From a checkpoint of a small waveform denoising autoencoder: 39062 training examples.
Rows from block 7 of the decoder of a small waveform denoising autoencoder, named by matrix and row number. Rows with one number belong to one channel. Each number is 200 + 40 x the weight over its row's rms, rounded and kept within 0 to 999. All counts start at 0.
After each channel's rows are labels from the 100 clips, of 14976, where the channel reaches its highest value: "top examples" is what is common among them. Only what is clearly more common there than usual is listed. The data: strings of digits, spoken by a formant synthesiser in many voices. In brackets: how many of the 100, against the usual share in percent.
# convs0: first width-7 conv, dilation 3 (decoder.decb.2.1.convs.0.weight, 96x96x7, each kernel summed), inputs 0-95
# convs1: second width-7 conv (decoder.decb.2.1.convs.1.weight, 96x96x7, transposed, each kernel summed), outputs 0-95

convs0.71,277,190,229,152,165,237,132,183,215,199,196,267,137,155,172,178,182,275,264,191,160,234,223,226,145,194,164,237,315,251,237,151,175,230,247,215,180,142,240,275,129,189,233,224,241,265,174,227,258,211,243,180,171,189,207,242,185,185,208,148,150,212,221,211,152,224,237,224,183,158,231,246,173,187,127,245,238,182,201,118,187,238,183,190,183,226,196,172,199,275,182,235,205,170,247,177
convs1.71,181,180,152,206,207,203,182,184,132,187,190,168,168,241,200,200,180,218,185,162,215,157,231,223,329,201,194,164,180,228,144,281,245,156,198,234,234,315,203,142,191,211,224,160,169,162,142,206,149,248,218,236,211,226,218,198,279,310,131,258,142,181,120,257,155,233,208,229,209,182,186,226,235,254,249,204,169,195,214,201,208,154,252,194,204,174,266,211,242,167,200,189,205,221,173,221
top examples: reverberation (62 vs 35.1); voice: child-like voice (54 vs 24.8); thin (high-pass) (46 vs 11.7); mains hum (36 vs 12.7)

convs0.74,154,205,146,116,163,173,144,314,209,197,150,208,164,127,222,254,205,166,255,179,202,179,223,167,225,189,221,216,189,147,220,186,255,195,198,243,237,167,175,237,194,168,233,205,133,198,240,120,156,206,155,206,222,194,183,259,281,182,220,190,241,151,154,126,218,186,188,203,186,284,273,135,174,231,170,222,248,231,151,196,159,223,153,219,155,165,227,172,230,215,188,233,177,208,265,132
convs1.74,143,215,194,186,226,225,292,157,215,251,190,232,217,256,135,205,139,230,159,281,168,229,232,146,157,121,210,143,153,196,224,206,179,239,181,202,164,207,202,168,217,183,195,241,249,118,238,201,209,211,226,156,228,129,218,219,190,173,247,181,163,230,194,176,242,162,271,247,247,167,232,166,183,114,189,125,151,132,167,172,172,154,212,216,180,286,136,159,225,191,145,218,205,191,172,222
top examples: quiet level (80 vs 28.6)

convs0.62,179,173,197,142,209,230,278,222,209,205,217,182,245,208,227,267,199,169,171,260,295,167,244,213,207,184,201,114,171,204,210,208,211,155,187,191,219,188,126,170,214,193,127,149,153,190,223,94,218,204,219,205,181,163,245,187,220,285,186,155,270,128,212,180,206,243,140,224,162,282,235,125,95,183,134,190,184,215,172,178,160,158,187,242,176,235,181,161,232,194,190,189,204,242,193,206
convs1.62,216,201,217,179,218,173,179,156,124,321,207,190,223,251,208,237,162,250,216,199,158,63,160,186,234,178,133,184,248,249,183,249,253,210,232,216,195,273,234,174,222,227,233,155,165,229,199,199,226,167,200,219,218,244,207,144,255,194,175,227,198,224,241,220,184,146,235,205,212,263,167,272,236,208,147,172,139,216,197,164,229,178,190,179,189,233,196,302,232,269,256,252,225,175,187,191
top examples: thin (high-pass) (95 vs 11.7); white noise (34 vs 12)

convs0.24,112,154,212,193,230,310,201,146,194,291,183,218,217,200,171,165,270,211,189,196,181,128,173,149,191,159,219,198,200,237,174,233,228,123,255,229,181,274,173,240,164,189,181,231,217,253,251,204,194,247,206,204,228,293,203,150,213,169,244,174,231,150,172,255,181,180,245,263,197,235,197,200,158,182,114,195,187,202,181,175,206,212,236,150,193,147,147,217,195,144,263,200,123,192,154,219
convs1.24,173,190,189,233,286,226,190,208,193,127,187,179,204,95,137,283,191,219,201,168,164,200,203,205,160,158,231,264,201,224,224,204,190,240,226,149,239,261,191,210,152,206,207,160,192,154,179,172,202,207,190,200,195,108,234,174,181,178,169,160,229,199,169,192,166,302,213,208,232,209,148,183,253,239,221,204,192,173,226,172,131,193,248,347,180,156,192,159,163,152,174,262,152,146,197,187
top examples: thin (high-pass) (28 vs 11.7); whispered (26 vs 4.8)

convs0.37,252,200,245,224,165,249,158,199,254,155,236,195,174,213,157,262,210,228,186,190,150,229,324,216,293,189,243,190,217,169,220,163,213,135,255,190,158,204,219,209,160,197,126,181,136,111,230,154,193,226,194,222,211,213,230,200,240,262,236,179,151,196,297,201,221,202,130,243,139,172,169,135,168,161,146,166,192,217,185,185,251,252,161,155,204,237,239,178,246,189,198,203,149,231,182,218
convs1.37,148,124,153,204,218,179,189,266,185,246,156,172,294,214,258,196,206,162,239,213,188,195,261,117,190,149,171,211,224,243,200,222,197,176,217,220,156,105,205,203,288,205,232,223,261,200,121,171,180,124,201,159,198,224,207,239,189,223,155,214,245,222,170,230,191,161,188,199,201,231,281,224,212,138,266,240,185,231,116,226,187,136,205,237,202,228,158,221,129,202,220,192,229,176,255,148
top examples: thin (high-pass) (71 vs 11.7); "nine" (54 vs 26.8)

convs0.15,224,192,240,178,240,230,90,185,202,224,228,204,193,153,246,191,188,216,229,71,251,166,254,218,153,232,149,217,203,105,201,153,193,169,295,202,177,227,229,182,201,226,135,182,212,273,195,168,211,280,246,251,221,183,208,196,258,183,244,200,143,186,207,231,154,195,262,162,131,198,235,241,207,196,220,156,207,193,240,187,142,251,138,183,216,161,237,167,203,257,165,194,236,224,229,175
convs1.15,245,207,190,229,194,222,203,221,185,231,168,225,205,208,266,243,273,193,152,223,219,219,180,217,198,217,188,143,277,233,201,244,245,194,222,203,229,99,100,237,194,172,229,208,212,183,183,236,215,116,143,190,184,251,243,151,176,230,209,221,242,230,229,268,180,137,196,200,264,222,171,201,198,176,137,211,152,263,173,259,221,293,186,237,115,256,174,178,185,146,235,196,118,233,233,163
top examples: voice: low voice (78 vs 24.7)

convs0.8,235,237,242,185,192,213,197,265,198,242,189,163,196,213,182,200,270,156,238,125,186,164,184,151,246,210,156,178,188,193,132,177,222,212,224,192,182,210,216,221,170,259,164,223,106,205,223,175,234,238,215,248,160,225,227,145,201,91,184,180,205,170,157,108,259,242,154,256,115,204,268,82,203,204,221,175,148,249,193,134,241,231,197,201,207,132,219,196,201,259,214,183,208,198,182,182
convs1.8,198,155,229,163,205,207,185,166,198,204,252,163,193,205,226,257,183,136,233,268,213,230,176,201,225,272,233,221,232,166,216,200,200,209,97,152,224,174,273,191,250,151,227,147,282,220,262,199,234,183,265,171,290,172,204,211,279,269,214,207,191,214,192,220,177,212,206,299,226,150,202,215,230,212,249,223,270,157,204,218,194,167,207,179,121,199,185,188,262,139,208,207,116,192,239,248
top examples: voice: low voice (54 vs 24.7); clipping (48 vs 7.9); first digit: two (29 vs 10.1)

convs0.83,208,222,92,175,206,207,190,241,254,210,270,191,240,211,159,289,222,183,244,255,197,119,173,234,194,173,212,214,192,228,213,248,244,211,181,166,269,180,188,213,194,240,195,218,200,209,199,171,234,182,181,156,214,235,214,113,225,183,298,217,313,201,250,199,248,277,158,127,290,265,251,248,137,175,199,247,199,188,202,169,230,189,200,182,193,230,189,217,172,266,168,183,217,208,204,212
convs1.83,244,214,245,166,218,247,217,149,162,77,155,215,188,180,277,238,217,264,208,152,139,212,290,216,178,121,219,244,208,195,163,196,160,164,155,165,156,142,165,214,168,99,231,229,252,206,213,174,233,174,211,227,229,198,163,220,211,222,129,189,172,244,184,239,205,266,264,241,202,129,252,134,211,229,197,223,234,170,141,207,206,131,199,208,193,192,190,139,208,199,180,180,193,195,250,201
top examples: quiet level (79 vs 28.6); thin (high-pass) (62 vs 11.7)

convs0.7,249,159,235,125,186,195,128,235,179,227,216,216,152,217,255,245,193,251,211,184,176,205,204,221,168,194,171,184,146,117,165,206,153,225,212,167,180,186,209,174,227,171,208,189,201,176,129,146,198,162,145,247,231,215,208,189,162,193,202,228,220,197,207,142,187,233,189,226,252,264,174,161,235,179,283,159,244,250,160,149,101,225,247,130,241,294,242,227,260,291,165,202,236,223,152,245
convs1.7,178,213,242,190,197,178,227,205,192,146,235,213,265,223,214,206,213,213,198,245,218,218,224,168,202,259,231,131,227,194,237,238,157,170,246,181,208,210,182,249,236,218,150,207,202,209,246,255,197,172,263,127,232,175,125,205,222,170,145,179,312,203,223,209,180,207,197,171,164,111,249,128,160,190,194,227,195,212,332,283,279,222,132,209,241,206,234,208,185,135,170,180,261,190,169,183
top examples: voice: low voice (90 vs 24.7); "four" (57 vs 25.8); first digit: four (36 vs 10.1)

convs0.51,344,197,281,261,174,198,181,172,261,152,232,200,194,160,179,221,150,186,202,211,160,237,228,254,220,179,208,189,199,197,195,143,184,186,210,170,152,229,177,176,205,208,219,226,274,196,217,186,195,222,247,224,170,218,175,162,224,208,164,169,240,200,222,217,109,174,178,228,239,114,196,154,96,165,199,220,198,215,220,176,209,187,188,227,230,263,178,80,248,153,176,169,251,169,142,136
convs1.51,146,252,208,243,150,217,180,196,124,231,192,172,203,155,217,158,222,197,181,216,146,267,178,160,211,240,187,123,166,253,219,182,145,233,238,199,219,195,200,232,229,244,186,228,95,136,218,176,219,166,173,173,160,230,175,189,212,244,165,208,192,159,240,226,316,217,215,247,185,248,269,218,258,195,202,182,272,176,111,238,188,245,197,200,234,76,207,200,185,236,226,179,146,178,209,184
top examples: voice: low voice (82 vs 24.7)

convs0.88,194,213,309,210,178,153,157,153,188,203,107,156,204,252,351,179,160,229,192,159,206,232,181,213,228,178,231,138,194,172,169,230,178,207,140,200,185,230,262,155,233,158,247,236,178,177,200,215,233,186,153,151,244,202,178,195,197,247,208,213,277,124,224,232,159,128,185,221,282,175,213,176,227,233,245,175,207,194,197,165,173,217,182,215,195,149,146,184,222,263,255,194,166,147,214,212
convs1.88,164,252,176,262,150,229,187,133,217,213,201,141,248,232,262,298,208,291,177,218,179,216,233,236,234,276,168,195,164,221,196,197,181,236,248,202,159,186,116,246,142,251,207,194,207,208,182,219,152,166,154,163,225,256,184,208,207,120,150,236,183,241,185,136,237,171,190,181,114,198,179,154,167,179,151,224,209,198,187,291,177,187,204,225,268,170,213,201,157,161,229,199,162,181,141,252
top examples: voice: low voice (65 vs 24.7)

convs0.41,230,232,219,166,138,249,204,218,178,235,255,133,201,231,181,236,207,108,178,187,207,216,261,201,154,237,223,217,167,218,235,271,191,347,139,275,166,151,153,202,189,215,203,164,285,184,155,184,266,209,190,187,207,208,233,297,187,258,183,218,218,171,250,234,200,171,184,94,194,212,184,145,198,164,204,233,206,171,184,175,169,204,241,219,201,198,198,160,221,203,252,257,188,194,170,152
convs1.41,256,117,196,180,167,225,217,215,185,323,187,241,161,202,173,224,213,220,237,140,222,91,276,222,192,170,208,271,201,166,217,180,182,159,297,262,188,199,222,205,198,226,209,283,171,246,186,170,165,229,216,176,166,208,161,199,189,143,231,205,219,216,233,188,200,241,183,230,148,145,184,245,190,221,104,142,195,246,184,184,185,214,187,160,162,179,172,305,229,232,216,233,172,199,234,240
top examples: thin (high-pass) (56 vs 11.7); white noise (52 vs 12); pink noise (36 vs 12.3)

convs0.42,191,218,156,207,167,169,158,255,170,158,258,258,141,219,175,158,219,271,208,212,239,223,207,293,188,208,249,191,232,228,156,202,154,196,239,236,219,167,190,226,202,249,130,182,181,184,213,166,180,177,240,236,269,197,232,232,182,192,55,183,190,179,192,220,165,129,244,243,182,185,153,198,209,237,170,229,225,243,177,119,152,224,147,170,206,130,154,217,289,177,193,232,225,216,273,227
convs1.42,173,253,193,175,235,191,203,195,206,224,169,209,197,253,261,165,232,239,225,145,168,118,179,291,191,147,261,119,202,165,279,222,242,242,199,204,261,231,222,183,258,229,245,221,192,201,238,221,215,165,188,184,111,190,219,208,193,284,226,157,284,175,168,212,178,252,226,194,249,245,235,181,181,141,219,169,152,215,263,248,270,197,149,258,222,246,235,156,197,181,189,187,225,155,129,203
top examples: thin (high-pass) (77 vs 11.7); voice: deep voice (52 vs 25.1)

convs0.57,161,171,223,264,174,163,221,211,189,222,165,199,240,284,300,171,162,167,148,247,219,155,193,196,213,186,176,189,260,230,195,159,217,156,254,238,205,244,195,242,249,208,156,128,222,209,247,171,184,218,225,207,125,198,166,240,197,212,259,271,148,161,189,205,176,247,227,124,261,180,234,178,261,239,238,158,162,157,73,282,198,151,178,177,253,188,207,216,181,180,195,193,227,227,209,218
convs1.57,282,245,279,250,210,187,263,131,249,215,275,202,179,168,205,152,194,214,221,269,193,179,226,232,128,234,226,169,139,230,204,210,227,218,196,205,185,164,206,225,222,263,197,215,144,153,209,213,197,198,206,105,226,175,223,200,195,113,149,220,205,204,257,153,194,203,141,189,125,152,232,239,227,219,204,250,203,204,268,262,158,223,174,213,265,294,177,199,255,228,221,136,155,209,194,168
top examples: quiet level (78 vs 28.6)

convs0.10,195,168,218,299,202,191,133,139,158,278,281,207,188,160,249,185,128,236,237,204,226,179,173,154,172,193,271,191,194,115,199,172,182,169,157,181,233,211,250,150,228,253,170,173,222,182,162,236,235,261,179,173,228,175,136,223,250,225,168,196,220,167,205,227,252,215,232,161,274,231,147,268,207,257,246,172,185,177,230,194,189,189,173,203,151,198,178,205,171,122,268,186,217,194,281,149
convs1.10,227,230,227,178,175,170,256,210,164,158,144,208,268,211,185,178,276,187,161,183,194,202,116,272,192,248,170,190,226,224,232,228,218,223,219,176,255,280,151,177,114,191,238,202,190,164,239,223,188,186,190,155,183,256,210,150,211,140,278,157,233,214,214,180,169,238,163,245,172,178,181,182,282,183,182,246,309,174,225,215,240,221,168,141,234,232,192,187,171,291,201,184,163,235,123,162
top examples: voice: low voice (52 vs 24.7)